From a checkpoint of a small image captioner: batches of 192.
Rows from block 2 of the image encoder of a small image captioner, named by matrix and row number. Rows with one number belong to one neuron. Each number is 500 + 40 x the weight over its row's rms, rounded and kept within 0 to 999. All counts start at 0. Numbers have three digits each. After the name is the row's rms in percent of the matrix's.
After each neuron's rows are labels from the 100 images, of 14976, where the neuron reaches its largest size: "lies over" is the class under the peak. Only what is clearly more common there than usual is listed. The data: rendered dice on a table.
# gate: MLP gate (encoder.blocks.2.mlp.gate.weight, 384x192), inputs 0-191
# fc1: MLP up (encoder.blocks.2.mlp.fc1.weight, 384x192), inputs 0-191
# fc2: MLP down (encoder.blocks.2.mlp.fc2.weight, 192x384, transposed), outputs 0-191

gate.49 120:515502512465470497467449547600407512561574518492501480489507528473491451588506546520442439553572485500545456474561493484497495475466477471475519503513474448464509556505573574476460489512476427502511518500435468475487477492487452496491436501444539507505494449548503518477523570456544434496498506578518505493527531499466520459536466443517510500555548598494492418495510516446428496503487554531553533503542482495480489440435522509497461444525450570489465535526524469571552418562468394402527449548478556390494550536538510485491473549521530467534489472534496499520533507485518512496
fc1.49 115:495505481505507454518493527486501520455471567491517490555521434520427473514474401507555498557514418527554408518544534529512481525466392494520536551446471486486522503554501499502589519519483441483506499510480595501555517477425441439524489498512564500575515543524554605507497510542516488545487620515495523508501479608479549510547472458565487430545485523451489477494542563423494485433513505503516487457506555491486485496499515515495501488486498492475488520465491465503420527465453497465509387537477525435578587496504479434505524484547524445523556498547505472495509483467480491532
fc2.49 110:552518494544501471508535491423631465525473440501482485588464506551525493461457524434480539523476494434511568532422397502607492430547474499464495520413486492485457572492458533469446523509474506483517504487517455500495510472484531527510575520464506429508501452395543471497509528482493471498497458453539515511478512513456469478435446585504488513496433501491431543536477478409498517554495548477494541473449491493492493501471443507518528538475499484461556496423482506534599502502478522478502585500507537492502416500510457442529493443478471582471528524501510443598495475515487510523
lies over: die with five on top

gate.133 128:474494506531519519586534520511417515392483487610481590527588437493443484612476527502435389509516483462483527538469491486544501491440512517515494509530466492499448412524475577515498504501540423497501526487508480358476469477454500484492469467509504478489438506533527485500537505432531508463546564479520479508495464538483471420492485486536583481471548571504494489470522565507523504480470502508557534487481475514500489508486466401509578515460534533542464499539541511575482514519497543402521505531539494504507500533460486480527402565500496491455497527440499520530497472533515509464
fc1.133 122:496508510516542493465496540486534488508503378551509506541517412496515492537367498498504528515563487477456522608531506501472407496494568539539499545488499435446543491491435554556532534499526528556497478473483545461474579486477548566496464516545522414492535492511505521478543486489667451468487501461506477500451471504495476455581462502471524483521416480518470496484470524456536515452592501513420488485488559515497523537507486460487535469482582509465508481520507467536536491510499564485524510503469500546465506529412548368483498503448458485495534484496489519513484469519515460504
fc2.133 123:487532529498528499548504542494531463464536492456477453479507459568467491547448504414510502524448481463614497504466418435523505467597489577513458487533565471512511481500509530554539476519498510492502547457539500508519495499496560556497479494510500483486430534502492463493446439416483494431497516501508520471418540553480492582570520468412419506493542510451510489516486505424513456566516473458477488497509551604474514497475491483474541513508436446524643508505486497462478595514498455490516506595514511500532576531494464500500553445488450496472546499515474430583485504518451479480
lies over: die with five on top; die with six on top

gate.148 095:494509499491494571504464499484513539497499564468505544425428533492571559579572464504455447518504472503483562476500535485440449471501448511487473538485489473477500520510486539492505524504509441521493481499500464516441575462473508462530571515486521454421470526435472479493523443442499548557514477472504489494487517422490531500485530615532548467525473539467545525418488484470540546483419446512443499563424384503484498492505407538572493542508486466470547475416536525546336472460536446473508505526469550462501499535516459471493503509504513436514477543510542466508486465501498440518
fc1.148 089:505536485505492597544485508533493522528508623440515575488448567508582528519521462539418486511520439511510494442486601480502502532558451499450489502440501488563450535563508487499490530509514404538489446473501474493485641472453545511503548500493520450506478539442430451496476521505508565514577507467509474498525516477538512486506510568514533412490536508506569515445524534504529540451473495491494519499511420549493547462502476533565503518543485520501554518422556491533459460448479406521438475518433553553507510474502476490486493535472504494516521499507503482555501426541483404490
fc2.148 093:567513450443504510455555489527486484482495474488496493506501482510471585529476484542496501453501499497415507493521505485494499534444533585542506375521591508539507478515534493536565481492502507461542508517507500453514529484449349462524475630499388382494450550526486549510396503509504438514464505458502476614583498462456489492491495542487449475494475541534458519508530514530502491474436514496404496521513478521529477508505508474474484490495499510509470563510465517533485492567501559502581518524469548489522487486434502436489553487474464457464508595493498519459501521513494515535
lies over: die with five on top; die with four on top

gate.227 167:494531493544536529489532500464464612497545462499428544523475430459510446488475462514567498478519476535493539494463596471484587541487487474497483491500478504512479459403471465491492508537469472509520529482499536489508487570551496502448567521505490491525649420558501504447459405530496503529492528503490515500455460529502506497491459506519494516427484466468498499600471492489457497506443520376492492566503471537522489590587478488532576505508458525448502535507499490535489506514496537458468495522561490548599521495501595561446448522515557482409514498560494490479497503466539486466
fc1.227 145:512531480528511537501500552481419562493553471428387526522475453512507443429423454512589515502491468525511553447526534510499532512512504411518491480460503495498508467414491461488501455539521442504561513506500542479502460524471547513446541501492489514489544459565506505497405381520484507529500547511520539444477469557520491495560500514514463501496502468443461483576483488472466500502507484450488443584455492503476415605596406535579545489506481532425531528540526499525486598514494511492459472535512491558615526476509554534453458503517518483490499525526494493501505502473513463477
fc2.227 144:536482532462516558445571528508482498514500529489491486478570522516522505468536434516494493443508504483574554580480472502473473504460582599469486400516508539522485505508483508497466431502460441528483570474484453584571526499544478456559423499485505458504535463521515493415433532520459456490462474505417578500553503468511482552457483450519489492470537532551503442564551457581465473460494530482496547559489481501483507479422513577554514501491513504515413536492555513467531504495505571521544493552494511500510498499589555506484521431480490489447495496514504501454383555439534443458
lies over: die with six on top

gate.310 073:477488480527522485524492418412544530505510479499430502475477543457441446505540547531469522445446560482495551480515509536494482521400580520491463495502526458570438472431501581509473485486491475474412486472479489521503504514509515454508513509506649443433483509538460522476516516489525499474541477487543487543521493504463484485447469551538520647544460512455536511544513501515612440536536544482577501514527545444366518523461483506578609509461518539499474477455460487501542439460499512478483485484509483505510519508503515523500537439485513534533510475518519458490543508454482460507
fc1.310 088:461460499573548552506490448450493503497531391527506493470446475482504446470515509491483481474505637493442497524451485484517508451464464508507506479467539607503533483392506546471486464442481514570505474474447492464496536491570563493542498510495554503496420505634505531483514509506533464461506541532495486550515494445458458470507432492466509504503511494469523560583503505475561497501495514533468474495508439425390510467453508519480516580456475490528534527411482457496491527502502522527466536454494491497493479512536566493584469505437474513467473405483511479553509548479572417502
fc2.310 095:504462531489450521496501481527505541602497526463460552476505487511503499499565509497538471476511455486484509491554528500520501518471572535531455465492523546498484557578526455533550518499455488476498508379538555522581558453498507536528464376518456499521459529443499412536450433446521488493518499495536531506379425499495508466458445575528420493509501569537467535476500473499441502516479572527533538432484498470535455496583495477529490492476456453484514489492533491575534507551557489364497576561509475506466547475474477497502498441461482420507499521438531508504534479497494480535
lies over: die with six on top; die with five on top

gate.280 074:507476495495506522366461489520522487487500527563474525494575506532511445540493460502463448530498561445498594578468453517458481586392446621415502516558507505481540545488518479508504520494532429563434497490502480520474462476496554441519477495491534510484516532463490515507533490458490463478486476567470448490472517511501480533520546465510507507519457568496459462499549524469484461525529544432556524529553459426481520483517490532563519436491482474425567475586551490510564501448420489474500461505458519522584466467527542502451508464581527522466573448427502479514482505510479473467
fc1.280 071:522532471517525516528504448527533601534474515525528511503553489523504573489533513451435548397470459476395436385438547541486535452574568492436498597543553421581520499494449458481507432524468473452495498502505475501497540590522490510468527527466504493492473547494533506535503499566524601549508479490507515498505536494489437481500482518497532468482487456483575471528537481503503467437461507439454508448548498601467466499454517492578506482498520499454494468493510492452492518505471513428431530505513537451516502465540501509503409563473483438548529491591495529485543465514497512500
fc2.280 082:501463534517550442496438526485553522527528539502496457513507559426586387498435437505548469507481471508553540519553512477371500519573502472456506426505582472480500427489572502449519522502570531530518466482565491569522503586423528512464471515465489464441486426433503529496492494474518569509463509567475501495486507530517535434446501372555526575497521537571521551447463513493494503497530549561516459474483514495497535497596538498476542527458479499525499535480545466571455463542518495568464507520495473549492470477522528454556548506510500491515496519494500467480489494495472484532
lies over: die with five on top

gate.197 104:479508450493531496520520547496491531484512533451493506613527548413488498488470476528451481504522550438508494456507494496550515505551526521503514527484440521517455577518587493445518448539518468419470534489486506374487543500471507451423497518495493585424494574514502527555468598479494541484550423451471440535514491481541468503528469513505541521517534444424489459385547461492543557533479486588542496512482565497505405489510490517492506494516531477504515490580489484525495480532492513475511508514507492470412512496472501418503493522528578537535510508464581502477546550570590505492
fc1.197 104:542510493495495497453450502454472473495502489447534470624495563478445500484479472549422533500501559503472537394505599517516505545512528562510522492547369523533446536543487500506537453506498529491457572483461500406463509479553502550457517594516529506502499574543477499548490504453522498488478468512500431575504441466498465429493468501495488512487503498481524407422521494529505519504524437464503505494526512452457446418487417549527535482498524441523531462539488415536539464538503516453460496540451521517423497476432464475501510510479484490564499442477523501490553567558552518513
fc2.197 109:460492514558517486505479517450520503454474492556422446509474520546498509468461572531425516483512538498490462536513461450502542508540521477503501495539495516517481527520520501481386474499477466560474513445488485418492395521537520485503505521589481568492455491491500522502483502462502457427494554544555504432442479461514479484489575433512538476542541516513479580525482510528508522454463494548532440424534496468476466571523522557499520513504551501477461515573499420523517431466478424506623497460588561483413520468503491377506497558452436476529540515474509522502461490574506507481
lies over: die with four on top

gate.40 112:497515512463450523471502524535546510484560484433439480585558485475464530493434557419569519520482455417594407495480534504464483500458478473594531515497462523508500520446490463514519491497466466535565532504456557449514431527489508506505450492522541527498500507534534548516531553517621527416493502504484502531508541534435480496557491436493506481531528545479405484489468501421459541469529612472520552502550463491526465551451533547487510496446484549542524500516467515558521598485504513526501505487607510492470467517552547500496478526525483480569473533511526506493517448445593506526
fc1.40 113:506508525539437521478560501495497497525516520415473490548504515455495530429423529486513523520500505471527451501469602496499467486403416435520433520441505531504452527492479504499531444504491433505488591460450515474544497495469457459484524537482529566530522518533540563500543527507539565496420516523471584530491472538478467478540503506478527502535547537520448424523490486433383550497487555507511587509595497502552497512519550538494476517518430570468505473482458505499480547521527523540500509482596489499498477499494517506500595500556519487627476531490467516491525477409569512543
fc2.40 105:502471446601475511509487527382565508464452477481545422489435511446506484511582484519494476478442462560487481475495490559599554503534464467487521493447509472538512498495500499520458536514520497448450511509484479450454511432531584504487500483477482505439524519430538493514512556446489482508514491403552425493488485502476549562480517504592487550486458528519378517505532435542487521538500495507496468627415491509468516459537468506500440499584475501513473495446601486469483539476498479509412531502461534477417536519532465501491501445545473535495525456504523457465464499490476511506
lies over: die with one on top

gate.103 128:556518540491415418552526595494508454508500409473568453550579528484497487536508484500539470534468486477513519470465536500514494436423475522502521521479492505533506432554516501534518485489483459465566499467525543404512548519536489420491493463540619506486564530515532517514462567614518471462419573513510508445492494507570530505505508547554532434531529540496452501506495519483501521468514583483468519541546505468470511507512516502490457516436500521459585497518494505491490518500534486558572424535472596461486505465546532455515530463529505599552529511586499507533522455453497489508
fc1.103 108:510493544505449458534536613474503480475498458415549441545547551490479477543515521484546455545484507478485473480500502550492465400440480476496551517486485488489495462580548454531522454484445460491548521451534547377515460504510489467494480419488597516484520510504532509473452558574523493483487519508503500467493510542555511553521514514553497381507556499464438473507475480472486510496506579470483572506577509418481501519510469514469503501456470498436534527562480463539516501551485474525566405549480558438473548440571525503503529484530471555582468450523494491499501452465545444477
fc2.103 107:480466467517539487487499520499483475514488469528542602514417428488566514485495499400488552484488453505506485422492471464626499508574446496528457448444523458475505521374443512562501501481474496491495662508499509546513469480509571503538516477504387425490505440452501453498526483492474471470557474476572473503461474496530522538435545526471475528486516436497527491491434457493445525534442526502535413535384515502484496447484470561471448504539456467514440485498504531520507517450455487504497529478448508510459546478553488483457487533516483491494488505533524452502514492475495507545
lies over: die with one on top; die with three on top

gate.172 093:492531490472502475569491510552562451494508529434500491499474493531468531517500512572514544528506474490456468550570505507516449498447415482501555495544525496463507538572511526505526488532539477511516458551500516504503539511424538511503489514461565537518443552520509533508529476526459503511486523512450535504482483570469488569534495493510527464509497455492583539480535517417581481494580465559503449574485612530547484467572500449508439505500513538503475498450615467470515471509483502456429531495521491487556519494360474504549515501514552486611419573494460575585536493526514503443
fc1.172 110:453490503489501486565505528549503514445510627483435517465523569499507513502554467498470509548557451525480462502472515476566491481418431421505530464535433498502462486499548489503504452409536489467527517518486492492379489528513491512544476532429513489511494488535590561507534494477519478444532502456452484544521537544416493587556468501546519494540539503481457504475530489434528455594525557533628519530503506512530517504424443470519463595509474513489476527494583552531494519510502509446513490489542518501559527592511509456500495490539514486538444525475459563540491518484476434526
fc2.172 097:500471519535468490491439501333556512517479522501560459461450503465486504484480500449522497499511518436513506470562425493535483586527535510546504528428486450510418574514463465512468484532456513523491506534504482553570511476540510509507537442571523507435518530507478455506519469405498509501501516466490397537488497583551588501551503473506498490521536501529446498499446555408494495443490488492507515505499475497484484462531512526486550417504468461492473526466523450556564539496451495478502595538565554561499413499470509482501427561554521532446514418482470521483503482514533576508
lies over: die with four on top

gate.324 160:486495511498524551498430514560463496499484456456494488535478520508475574504481543515479501530580516510472448494542488635544415517541519464560469556479545510466585542496471526503487491504502481531508406626494479477491420456508558495526478472459490504533497532486516477492492501465601527471487479510491476456568492537490508542539601526447415556509505492546494477553490566543537555547516498478468474491480552502507483428482520523622519496534555511443560531502513508483502577490466487573444550450497533567473448520466525454505495470439493472516463432456499537481535499571500525518
fc1.324 135:454484477529477464531510510443437529496543489507479487464518557439587446496526545451528489493508536509522564486465507431497471445504504464474511467549505500507496537469537378514508511509488577516492618442485505571465572541498550507456561467505491502371479505554528518530434502548420427494504490506526524504457476501465489453505476512478501578497625483490477510459511501517601556492501440582481462545406520504476473558466502537439447510516490435551442507491480477509562477471514462519509503529505505476530510517423486581493477487580543476531487485510474509449525497498442489497
fc2.324 125:513515455524579476496547503424558481489567510541506497549533488554500497464494523483454463484500501510496486505509545528513477532370459505461530531496553543436420478475444538467512417508508494495536495512508457526510403628474471482534512465431571471481504497453493482559513496476533448520474500478495552509498495621547567431498488540550472521453498503504520446544520609477489493546475487500498505518532491475494469514495470409480450587468500494497548475505476494543580525530500612555482518485514484574505475482472558459464511445584517537515431493562522543527484479462524519478
lies over: die with one on top

gate.128 115:508461530494511490508487477499491499565489492440552508515550521472535558533508484566404493498478527535502508524569455555524358512476455468520500511552613459484532508466495535572481562424491543423531478492538529490449533472469467537508513590475411489519402489507509464468448508498426505502517577489486507518468507537479564539604460490498448477532516427506464497500572553477436440471502497510509487514564473495473436459512550489490492520524422551531478496490543494543489547500579489504568494458526443496584495508472494485513501511524580515520439559439511446473494527517482481495
fc1.128 115:498447531499511490481520506498513542469517518455544483514563498498476518550482496489443476469506525537494532572588468520508480517561502448489508549509561383455546498496466516532448538413530526470526520513574495485441521443399505528528500543491458535579406428542495423453523577496421492411491568502499500548472522553523515539565488405532403497497466463468496436515606519499458479491526508507544503535511479467507443502522528479505456486522445541539445501493559493507508526477547494463545540488517444489543517500503513454485465547563606536503465511476488442447500528548487533506
fc2.128 123:502505487488482524472482486556460513526504476485492486513565456503534552466505516500512524532501628506443535540494526540544445513487489512500520481483626429511514477480544534564540481480464456561438533468532498545521458522535604535505475471520493489494502532491503451508473472462451510509569513518472532564398473609444447484469518510500480511469487495455511489443503496460511535491546480422463490543514494568399531506495581512466532434509408455488519563508530505414552510495435532503442475498392599523505495514543430515470530507466537576475548501451501507512469508477541472473
lies over: die with four on top; die with six on top